From a checkpoint of a small image classifier.
Training: muon at rate 0.018, 40000 steps, batches of 256.
Rows from block 4 of a small image classifier, named by matrix and row number. Rows with one number belong to one neuron. Each number is 128 + 24 x the weight over its row's rms, rounded and kept within 0 to 255. All counts start at 0. Numbers have three digits each. After the name is the row's rms in percent of the matrix's.
After each neuron's rows are labels from the 100 images, of 14848, where the neuron reaches its highest value: "responds to" is what is common among them; "peak on" is the class under the peak. Only what is clearly more common there than usual is listed. The data: rendered made-up planets. In brackets: how many of the 100.
# fc1: MLP up (model.blocks.4.mlp.fc1.weight, 512x128), inputs 0-63
# fc2: MLP down (model.blocks.4.mlp.fc2.weight, 128x512, transposed), outputs 0-63

fc1.313 145:107105140117139131158105129111157150122112102125134104130127177074174142118110117118098148126101097096093139131129161142133127158117170130200105131117155081104166136108125135091155183111143132
fc2.313 140:118153122165124120136152091136111127103110111068118099103119116117143129170116115144126131174090149115083105130160141116106126127151124096154133085138187123115117133168141147131140116139086137
responds to: moons: three (58); lava world (46)
peak on: ring (31)

fc1.165 069:138172155132110107142134105098137085123174146125140112129141094126120139137094142127111134151142119113153101144109132116164125127087187154123157150104138129144092138135135121085145104108113112
fc2.165 079:124149123113167125124098088085125136090140165095103163177142154135080140159124131099154133143121134135139115138136146123169112129125156128109111130114093135137156102150110141123164145151172156
responds to: moons: one (95); rings (75)
peak on: moon (42)

fc1.410 082:103087121132123123169124103105089140148154122075170136128122125118170121098164134136118132134099135139119141146120114151112129112073132132131161101142142133178139136117125123103117143129186142
fc2.410 074:106122146124147113113158142102136132126079156102147131086097153091081119154144180115109152107114127074140153111130132127095111157103116113108144130157162092129090131175103141156140157156123136
responds to: glowing rim (70)
peak on: planet (49)

fc1.296 116:153128132152103153101090134110111106154135099151146111168099117134161106130137075127148127117130084119130111149107116164163087116117176133065136114122084124147130134103137147164121143131124121
fc2.296 096:140111143138095140117092116134110116126088117137135124126137101128132094185182152105120148123153128129090128149154149132161163138128117125160139104108109096108120124131161120134117125143100144
responds to: cracked ice world (63); gibbous (63)
peak on: planet (99)

fc1.100 114:128106106164124124106158141122105118191099127158127108128126178151136151146113180122170080119152133079112093145131100121096117168117149099125095091122158132146139125135144188141075106130126115
fc2.100 113:146139119106111160097096096113132126151107113117072169146120133143135158151087166129104155150119172094134119119190137115119111141119127117155118120113128117118112189108133076164140129099139087
responds to: cracked ice world (84)
peak on: planet (100)

fc1.62 101:112143134112119165130154128121110085157147113150157138162147135170150144107118138127140125142090160136136107157121135099148147127100109119137149106105178099103183134109131098160131114123111148
fc2.62 096:132152124133115120100099171130153132138134150122113114087122123135070145113160096191128144090131198161095143128144140155104128109131113122175104147117125107133170114104102165127128119142141095
responds to: rings (98); ocean world (78); phase: full (58)
peak on: ring (73)

fc1.64 124:120141133110126145166097137104153173129105140126111163131110126097149104111155158133078110117126156104120135122144100160175134127114081110169154129132120112146087117095133183179124172104092102
fc2.64 108:145129145155113147146137152082125114128100130120087158128156137131105153179074086133152138137145117125138188098122142116073104102167137120137177078143096105127151109121145139122116133131155161
responds to: crescent (99); rings (75); kind: ocean world (36)
peak on: planet (80)

fc1.92 094:109094134126133153138121142135157113121131121135138140105146138087087075145180131148079136161124138173114094155147133126108150110132166180131148136099163117123148126138115135108123110166149137
fc2.92 098:134150095155118141140153129167122117129110148142082129130125095117124123118156125083125125160124107105111130164113091125140175123104145063171130077130100128150120126173172086124112122114089133
responds to: lava world (90); glowing rim (87)
peak on: planet (99)

fc1.41 095:139122100144151126135130147120101122120156121158131118110132119145112139101145084119097149133137104123132109135139131139123088104140137125162185095113117158187140125109114152108146160079129116
fc2.41 098:116171122174126141145132125088142144172148141152103153117147102111126157146145178133087092132110130128119132122146146116093108134087117107088087155162122106116161125118162149132135107110147111
responds to: moons: three (99)
peak on: moon (30)

fc1.416 134:142105173147105106138140127145150098147151104123151151124138164125126142162131141172155113181119126118097085145150129138083179118143159110104124122115124078146165166112137066105148144114141118
fc2.416 102:135097113096106096159110147156165115116138132092076181128136119134104139157131129119122161151139117138114149116144131165130158104103117118119101090170135134119121103108129179166093121096135140
responds to: crescent (100); ocean world (47)
peak on: planet (100)

fc1.19 102:125114114121084144110111149133180122155151175130104089098132098075137152079118169135139132161093118131136125175118134148103167118135099149141164147123137133102122143139121113134115129142173092
fc2.19 084:080140128139134105104121056092150105128116121136156116125142127146110165171137169135087143081155113108148150122110134113149093135096110174179115117163114107106120116116126142154118134144124161
responds to: gibbous (89); rings (89)
peak on: planet (71); ring (26)

fc1.179 094:142129087171145087108165124138107145163105115141144128126126120116103144147070188133153087095114142129092110132142120098146124163117145112145087128133150148137093137136120158120067109107122104
fc2.179 107:118156106101115139105110112132114121145116123184072099123080133118146132160131170152130126146127170102103121058187127131108147122130171126182092110172169153140150148123119075134144155129114130
responds to: cracked ice world (73); crescent (64)
peak on: planet (99)

fc1.129 102:093107143143145163135131149133123156133118121135142111135161125132134164142146155098131088126150176118143132088091116123132148154091119136115152119153143149112133144114085084060123165160107147
fc2.129 100:130091151127143107139145150140143171089130132084142114124149152140094149159129114111120137153117135146138122090135136122126109156163182137148156173148088134096133143167125155136132128157098085
responds to: gibbous (97); lava world (55)
peak on: planet (96)

fc1.371 087:110141130154108142152103107098139137120153153105148125089095076086106155089106156164132092125105136174136159167118054104140180109158133153127137068186124136159146128178125121138120127113149107
fc2.371 092:136139172115153099125138083159107127122126146126148132106123161134134121138122130083107118133151068125131128141082157084089144157144124135124177116129122178113120117111148115139108104073122132
responds to: glowing rim (91); lava world (78); rings (62)
peak on: planet (73)

fc1.449 120:160116122108155187158137116153126144116136131131105136094149168114144108135125136149146126102131124121106120102132088114126136178076150125123101119174112106123115116120128152095152097128162135
fc2.449 128:072112144042106134132146109151122112143156121106123137114111137165136138167135131105117111112126139105139149103133133120114153113125108093156124126166132148104140109157094144187090136175139156
responds to: half lit (68); lava world (39)
peak on: planet (82)

fc1.21 088:193168091109127152116136118145019103121132167115121112115137086153113138150119156136127167120128150152134121136139134124106134093123116117106079107149142133120167151114135147119094123115141091
fc2.21 099:141113120145088099132109151169157082082155118140090153097126106123110091125103117143088132143156142077077154134140124152100138167136127110161155154139141172125132108135133150091132128105095111
responds to: rings (100); glowing rim (70)
peak on: ring (87)

fc1.30 056:138098136130119121113111085091098128139132164198091144146107110123126089152121127126166162137099149103070126130165120118138077143148134158152125115105125117137121080123112156072145111093149090
fc2.30 068:137112131181110161123142158113161107115136100118140104127146121139107079117103123125145091100115146121148147083168127155107126110142152149125165161118141099139113128157141129137158128087100093
responds to: rings (95); cloud-covered world (35)
peak on: ring (63)

fc1.14 102:086143142137116092133147114146117111151131089123147104110095113110114151093140165132142115160095095108139107133063125130090129127175087165093156147115145127124111128111167120139136120114092154
fc2.14 096:111145109142139156136159171143145109116144124148145129105128151131181111139081138167122134147136113125123143126140169126159142099119126121108123115191111166134104107119118140143110144112127120
responds to: gibbous (96); glowing rim (65)
peak on: planet (61)

fc1.327 095:105147144143166148145176130101150112118127150143120139079114065105133118108134157120139114098133091128131121123161108088132137111126116115134142141122104113084124095165154136112103118124107116
fc2.327 094:090085093122113163124089095100152119088161104144110100104104135118125127106125115092106167159129113121178174147198147126104163154116103125096117115126176132125165169137116136146142114137103121
responds to: glowing rim (69); gibbous (53); kind: lava world (34)
peak on: planet (95)

fc1.349 131:112121143137151149128205136142196117150108138131147131127118089112110119130116157100128121114116089132177135144187139113127110126102155150114139135138080112139108161151124102113125135127072100
fc2.349 095:167139071129135154146092141113122086161179088126137141154117153157170093120078128140138144135178059162153156139139139115153129129115114116128128108096122085122168151130079087132113118108135153
responds to: gibbous (70); ocean world (47)
peak on: planet (100)

fc1.217 132:127114108137114124140141111118144116107113099134136112121132114135146142135150118114131111118149123112154127088108143131125145089119131140124133084137137145202116194112160133158160121137149112
fc2.217 127:136105130172098135115114137122124109117124145131130154130091162137154111130135159149187154098102112141132091076124157158129139139144098128157145145131117113151118146106154124175091127129084111
responds to: ocean world (33)
peak on: planet (48)

fc1.278 088:140143114152090157127165114139128099144128110137160155132144117150117137102093125125158129112151156158155114133120098144108128149091108131111131140104164133128127157109102089127119099150122124
fc2.278 094:127148130171100166093101157100150094146113140153078146136129140140067142100139095200106107100087148145138129109137150162095102133134116151110132112111111111136171112138115184122145119142170130
responds to: rings (94); moons: zero (51)
peak on: ring (59)

fc1.139 091:107097181155156109114107177117149152118158138126115153137158116118112144135131083127153073133071158124167095147151154140122152147105116136101089133126092067145109097130113122133106173150115125
fc2.139 085:150155123136122127122152126100127172086122152110153109079110140136107149117086134118149103120190127116100126087126104141107148131137144154129172100146150147147123162144154126112139110131134117
responds to: full (100); cracked ice world (46)
peak on: planet (100)

fc1.419 077:116113176162127109103121159130119073123128095084129145090131098116118139146144094130131122126116169191123114164141087116134141121156106144147162172118102123071122106148137131129089142143102143
fc2.419 081:152066107139121142118100135113138163103126167142138121183112170139142159104113144133101160135108120147130118153154097143113147156123161085111103096119147127184070120160118104133118123146114166
responds to: lava world (98); glowing rim (93)
peak on: planet (63)

fc1.329 125:151118161116114157137158154129135165125127123129122082107118126131124161098132118136152096124148118135157089108111128126105071115131122129090148125100132088150153150126084120103127131127119132
fc2.329 111:107088134139130151153145163140100126139142117100187110113158102120098158101151122096119096139111127141145116143081131120160139190109131154114116184157099153102125143136093161170144157140117114
responds to: polar caps (95); lava world (58); phase: full (55)
peak on: planet (91)

fc1.7 093:136125149136129103139122116164127126125120092070124146081148097099096162098154106165146128158083148126144093161149147100124148096141153120122112152095137127114126076123139127101145090133123154
fc2.7 089:142083099117126161132127169131149126157110131133135125159084128109143084168122112121100173116105084162138127105145107128147115171097097137137128119154147141131108135140098161105089120120097162
responds to: glowing rim (87); lava world (72); phase: full (68)
peak on: planet (77)

fc1.291 085:056071129121149133129125095136151132156144104122127120134198129132144116087161154100125113145082141090151135138150141154124119146129125168141098139117148165117161136123080104135092128114115137
fc2.291 083:133161143121133093101167132095134139121108110091096125156139145098143134143107119120130114130085108152110162179125134099116120095113154118142169090158120100115139084142173099126160116161111076
responds to: ocean world (76); half lit (58)
peak on: planet (97)

fc1.215 095:116117122151140152152126111173137144166098100147162117157101114127171127086141128101113141184151109127141137137126103162099152138086143182117132146108121148121123107124169089147090099119085109
fc2.215 100:155098109150119114150123160074115106155138091102119135181100132161139131153112125176177109112104113155127152131117134166098137138135118156129090215131134121118120127141129149123116089141131113
responds to: gibbous (100); lava world (52)
peak on: planet (96)

fc1.361 095:136140166168112156105132099146166152087127158120126145124162106114123095132091077141112142146158145136131141092090105129110145108132144097093115192144082144141131126137092134150130158140130122
fc2.361 090:147096110123098171120108105076138144145138088157097124141132131153131110133135153119130122153102117121117119098172172149125126146098093151191145116123145091094122132094124121130133107115128126
responds to: rings (86); glowing rim (71); lava world (56)
peak on: planet (56)

fc1.205 132:066126159124111117113163144121150080142125127098139133121121076105119141140116156176105114117106115091173131123152096135177141143133126114126121139144129099133098109135152122103122158137134149
fc2.205 121:132128134146124159116131122171102117170158105156138109106111149142123125085139103118112158146116108112137112157136162108128172128115130179109127135143114118175121124129120060111153119107132149
responds to: half lit (96)
peak on: planet (87)

fc1.10 093:069125090107120125101157112150123107151127093185144144158173122125114117143130136121115115120088154098129135205153086156153124122095115103119144143127152110137130149153152116103108099104124164
fc2.10 083:128128108088123102148141140132115160166136167146145145095129123133097144142146096205156132039085184117086113094119169107126134107149127099141112109108166152100139133124115169149148120105119120
responds to: rings (89); full (73)
peak on: ring (25)

fc1.377 109:100108119148102138132124160094134081128126126152115121118133107130129160144111132109105149163125131120086131163129104124079159178139166146145129138071107116082131168117138103140135112147106129
fc2.377 118:148089162140092131127144117149105142138107127125128131162115131133167111142081119095103129152128131118142149137116099109178151096094082123126137114131146128164124182140114109167122146141150187
responds to: lava world (95); half lit (84)
peak on: planet (100)

fc1.118 113:117162125143128133076127116111138113120151117118128111121144121130120121145108066127077136150111103133143120164109097125155122127134086130089164165111100174102128131123096150145101164142102137
fc2.118 118:133110123071101139112067105115125139156137127154111146171125132109147107189148140149134173167107098146154148120137106144120107111131139125126150110093139128103124099119114108142131139142110146
responds to: glowing rim (100); desert world (80); phase: gibbous (75)
peak on: planet (90)

fc1.501 122:138131146154110116133135115101068107133116110098140125149103125104118134148140136100097123138092101116139147140143136131103109120153158118141096132169124161123151149104138160096107157158081171
fc2.501 133:118130156143100126108136144123069133119098092132110141133105171125088079138135122065142135139152136132143131121127145154152144139162138120134122152130131154124109093157136135114085120165092147
responds to: moons: two (89)
peak on: moon (59)

fc1.24 118:136174128122088133145143120139120135130123137139125116125078132134148159148127079083161100109134129153162154139095089149140103139116140121097117137099114067134111123128119149171131148083111165
fc2.24 102:144117077156121102101125159097179113143140114157130130164113157060127099135109161157123124114166145134098096121151110165147095136109147103166149148139127094083118150153100139116122155088153146
responds to: glowing rim (76); phase: gibbous (58); cracked ice world (44)
peak on: planet (78)

fc1.160 126:133145149131120172084096119125144120144128101095120095157170129109129109141130076131131156110116088134118122149097113142138165121129140112102150174134109102114103161133086101138119148126144166
fc2.160 092:137084120148119128116130100097130090150125135148111127157103122144203088158089108131137142143110103117127096151173150139117095147179115111151151081088149088098153140147163090162135113101104133
responds to: desert world (76); rings (60)
peak on: planet (88)

fc1.109 087:126147083105139091136156136164140136154150097159138120107165115145129113128110161121112154112097133155152156132122112130142118136121153105103139170195151126129153124135136114123135113084123101
fc2.109 099:117107109113098135163130163125147112132107156117104138122125117145124137128137147135124110078130125089129079118102139089121111112145084104131136076108076106134127151100160171120119147150147147
responds to: cratered rock (33)
peak on: ring (26)

fc1.159 130:100113132110120112146150182142134110118151148092158131130116136121151166119118130137132136164136087165128128156127101101067138151131141121076156136090123088114144150131069065112141159082122194
fc2.159 114:119159122111131149118148084160131149114091168150144136136101146101090135174095167097144108145133145079132113092169165137126172098152107135146115075136127145137128076135118113150140163163134138
responds to: crescent (63); lava world (39)
peak on: planet (100)

fc1.265 091:058117106125186108102127089127152160154134130110106140121156114097134121150114138128124118128133130170135117134148078143118113159153107107139130124128166127108164127141156158128151145106159107
fc2.265 082:138170125116127090121101142105156135154174158135085098073109120113116112108142135152158136137148123118108108126122129148137133115133127161115111133132131145118112155081137135121120121101127131
responds to: lava world (100); full (99)
peak on: planet (100)

fc1.437 099:102142099090127103102162131129122125084109143105107133117189099156152130096136137115134145135107088135165108160117115125141136125131164112123102143160122138117157107131172100096103146114149126
fc2.437 108:139125125059139143141125149174132091157082154135135187165134098126124145120167143134131124112112121125134118137104132082125117119157147106098154093128145116097119119134152148146150143088113134
responds to: rings (69)
peak on: planet (79)

fc1.58 090:124136121192145126111109133121129144117154137134081085126126141110139111128077127137159174122123160133158143080137137102102117130169130130115127168165125071115160135143128123115153126143128144
fc2.58 093:149120116117092144092140101144110118109079135154122132085155085121111136141175140137110130108180094113120107090117150146158090125122124098136130120118125129155141091098110151124108093141151088
responds to: moons: two (72)
peak on: ring (25)

fc1.270 085:147142109128115108102142157151126127140139127140135115110118100134140112120162159103153112093147106155156122095184148121107117108136106151115135129160134086110103149108141110082198133114117087
fc2.270 088:125159143098090203124100072104143110090124158142129094112127155149112104155156137163090185117116115094104117131103125140144112130126161128170133124115135127109170131106114101154113138170118178
responds to: ocean world (76)
peak on: planet (62)

fc1.51 074:146127146162136109141136148128103069139142088135128159145135092109099109120152104156130147156116097087076129143136080125138149125111120142131123110119144147087126089137153170149127104127114093
fc2.51 082:079096140086097133146159126119172145116140127105117130106120139087157139135127125122127124165080178163163121107122117095099130139131124102139133096142136114161110133091171068171109161132147168
responds to: lava world (67); moons: zero (57)
peak on: ring (26)

fc1.298 110:151101137127147089163104146116170095116092146115129151090140123128115107118133113116166150127106131094121133140126095156113141145090135134128192108167126121134098125127130131100148111159169109
fc2.298 114:114139149105096135134108120165123139138113107102097117160114146152113175119118150119138129163151124110137126087137123131139118164140125095154092139100113101112099114140141124159113140147139129
responds to: lava world (57)
peak on: planet (49)

fc1.80 092:146114161159097141109108168100151148140155106171122124102148115088100083149170119142167109093098136083112112138101148095110178101088178124115102093148148088136115117124164135145110145137112096
fc2.80 085:117165135120142096127112115100085154098113145091129135113119135104112118145104139147107118161129135154123141102163160144116130160157095122154119089119123186128093156119147105101133053132150108
responds to: full (100); cracked ice world (36)
peak on: planet (100)

fc1.482 111:094065125156142122166161144162125156131146152106161116125148102125138130113111146101115118135137109163152127187128089090058140125142176108110132067104108112129114135133098097109162148105099136
fc2.482 104:132129139108106141112121108123147106133101152125147139129123166121096102147123153100141146165138118125088109092131137121124149128116072160143151110116141116119146102100146109152108136156099183
responds to: crescent (85)
peak on: planet (98)

fc1.196 118:157117098138130116127098144142133110119104150132121121105111138154098157100078126157115130140136131127103094089121131105092143126119147102115124157122159120102127136130108144097121137150084100
fc2.196 123:068088160100132118147158153173118125135143116114136114087122118168144096154148139092146116133090148101122144128180108128138140109102155086120095114131132139118146114144121156150144136192193177
responds to: half lit (62); ocean world (55)
peak on: planet (94)

fc1.263 087:098138142123116144118166097161098126146074117150134127136155114089140129136137167135135125112096151160165107135095105139084092144175126079163142145110154137106086101147129163122164144134083096
fc2.263 094:130149118113118115139127097141122103164122137160157150109100125110137123123140147109099127102164149140129134129147186152104155111147152125111123111122127137124127147125149129117135160130084109
responds to: gibbous (79); lava world (42)
peak on: planet (82)

fc1.471 075:152134151121091136148115120096108109121075091115122124157146148137137153098118114134113121159124096123130106128108107131132133104109092151081136156135082159138145107127134136126141187149153155
fc2.471 077:149084116130161118122188145166148153127114120126122123115124074112077121133158137094100118145126171172134099130101115109147141161119186115119139145146117155101116088174145151141122120129148134
responds to: polar caps (98); kind: lava world (36)
peak on: planet (88)

fc1.404 064:115134156100134116123092094165116111150137161158082108082137107121153127124125151134136125168136107164119116124122123155106165175059100202120163149125145106123083128076097144117100146161133105
fc2.404 068:138185115133166110136136145151145114124153127144128088164133123108143135115113110103138132081148121087143152110139150143161109123110147156115122138118116093088123107121105121154101149147098150
responds to: half lit (93); lava world (86)
peak on: planet (95)

fc1.116 148:152127127151137128134126133130148109139145137085104178167148185141121157145153144095118079144115125114111081152121104156120149151128127084137156097110140119122103124067082125149152162111101094
fc2.116 132:135117127132155112098108129106146171105128093128145163181125125143119129176080140103163139139137103105128157145135154145160148145127135103099113115121109110132150157143157075137116105106155130
responds to: crescent (100); cracked ice world (36)
peak on: planet (100)

fc1.16 122:172112144166121118124107134158143168112140124106099118086161109100105105145165160094090115122115147133138098101163136175130152109098123148129073147140099137145127132120130178149122155123125098
fc2.16 136:130141130122090152101107122127133118105166122171152125106094142106141124139089093161166106113136163134131133062142118112088130124162114161120190130093138142144123166128150146141118130139135124
responds to: full (96); polar caps (82)
peak on: planet (99)

fc1.23 072:132128151094147115140097143123160126114163128131141152129093140148123115125116151147151101149125128108157127156158087160100134157115102150123090133173119134125139126120071099116094155141113098
fc2.23 080:112156155114129120157124110136157141098108125098139130136184122148137141127148103136118122125147154150086167125119132106116130151139125097127117080120114105130091146117173091136137097139157070
responds to: full (100); cracked ice world (56)
peak on: planet (100)

fc1.386 092:131142145141144088142173148118092149150098105121176125124099139127152148110143142088095137169104111120135145138143129146103142108113153114179088148155110103132105139127100159108136125132116165
fc2.386 090:160132121160134132140099145124094118092143122114154134141149132124094103135133122078108110133107105093152155142155106128151147059140131116135188141152124123143138124146146114093140136180116167
responds to: moons: two (100)
peak on: moon (25)

fc1.316 115:075078148123142147126129125165140136111151115106121127107170103127142111133126136090139101147140118157162117104138123170137094146098126183134084155125122111084142165133139097104129125111116094
fc2.316 117:138104140125140112075120087125160168071152143133123089118130151093119145150114119136152127163133127121141137109137134158093154147156159119154120168170169086128104108137143101121155106115119176
responds to: gibbous (69); rings (60); kind: ocean world (34)
peak on: planet (61); ring (32)

fc1.164 085:159140145141132148133107169108146142129131096127075147086104132164121166134160113112167125133101096098139113134108111149141128144135112154091164113117071161136145099135106132086133128152116106
fc2.164 090:171123130126135138114078122160157109128156110135136155120144083125135117153157109134134110109066159151110144088113134151148144049139129129139118131097128159128118127149174115144097149124162101
responds to: full (94); polar caps (85)
peak on: planet (100)

fc1.137 101:097089107131129118123111118121136161131157109119124140173117152161146154159164148111137120161090153114109146117136100107101112115099138129110146127086177136122111097117091109171178142112119098
fc2.137 100:127103148133132117133099126123127115136161129104165142096090121178152154136138127105129126151137138175120104164154119165096131145147162162090086108162110107128147146125185105133062140095105117
responds to: crescent (59)
peak on: planet (60); ring (38)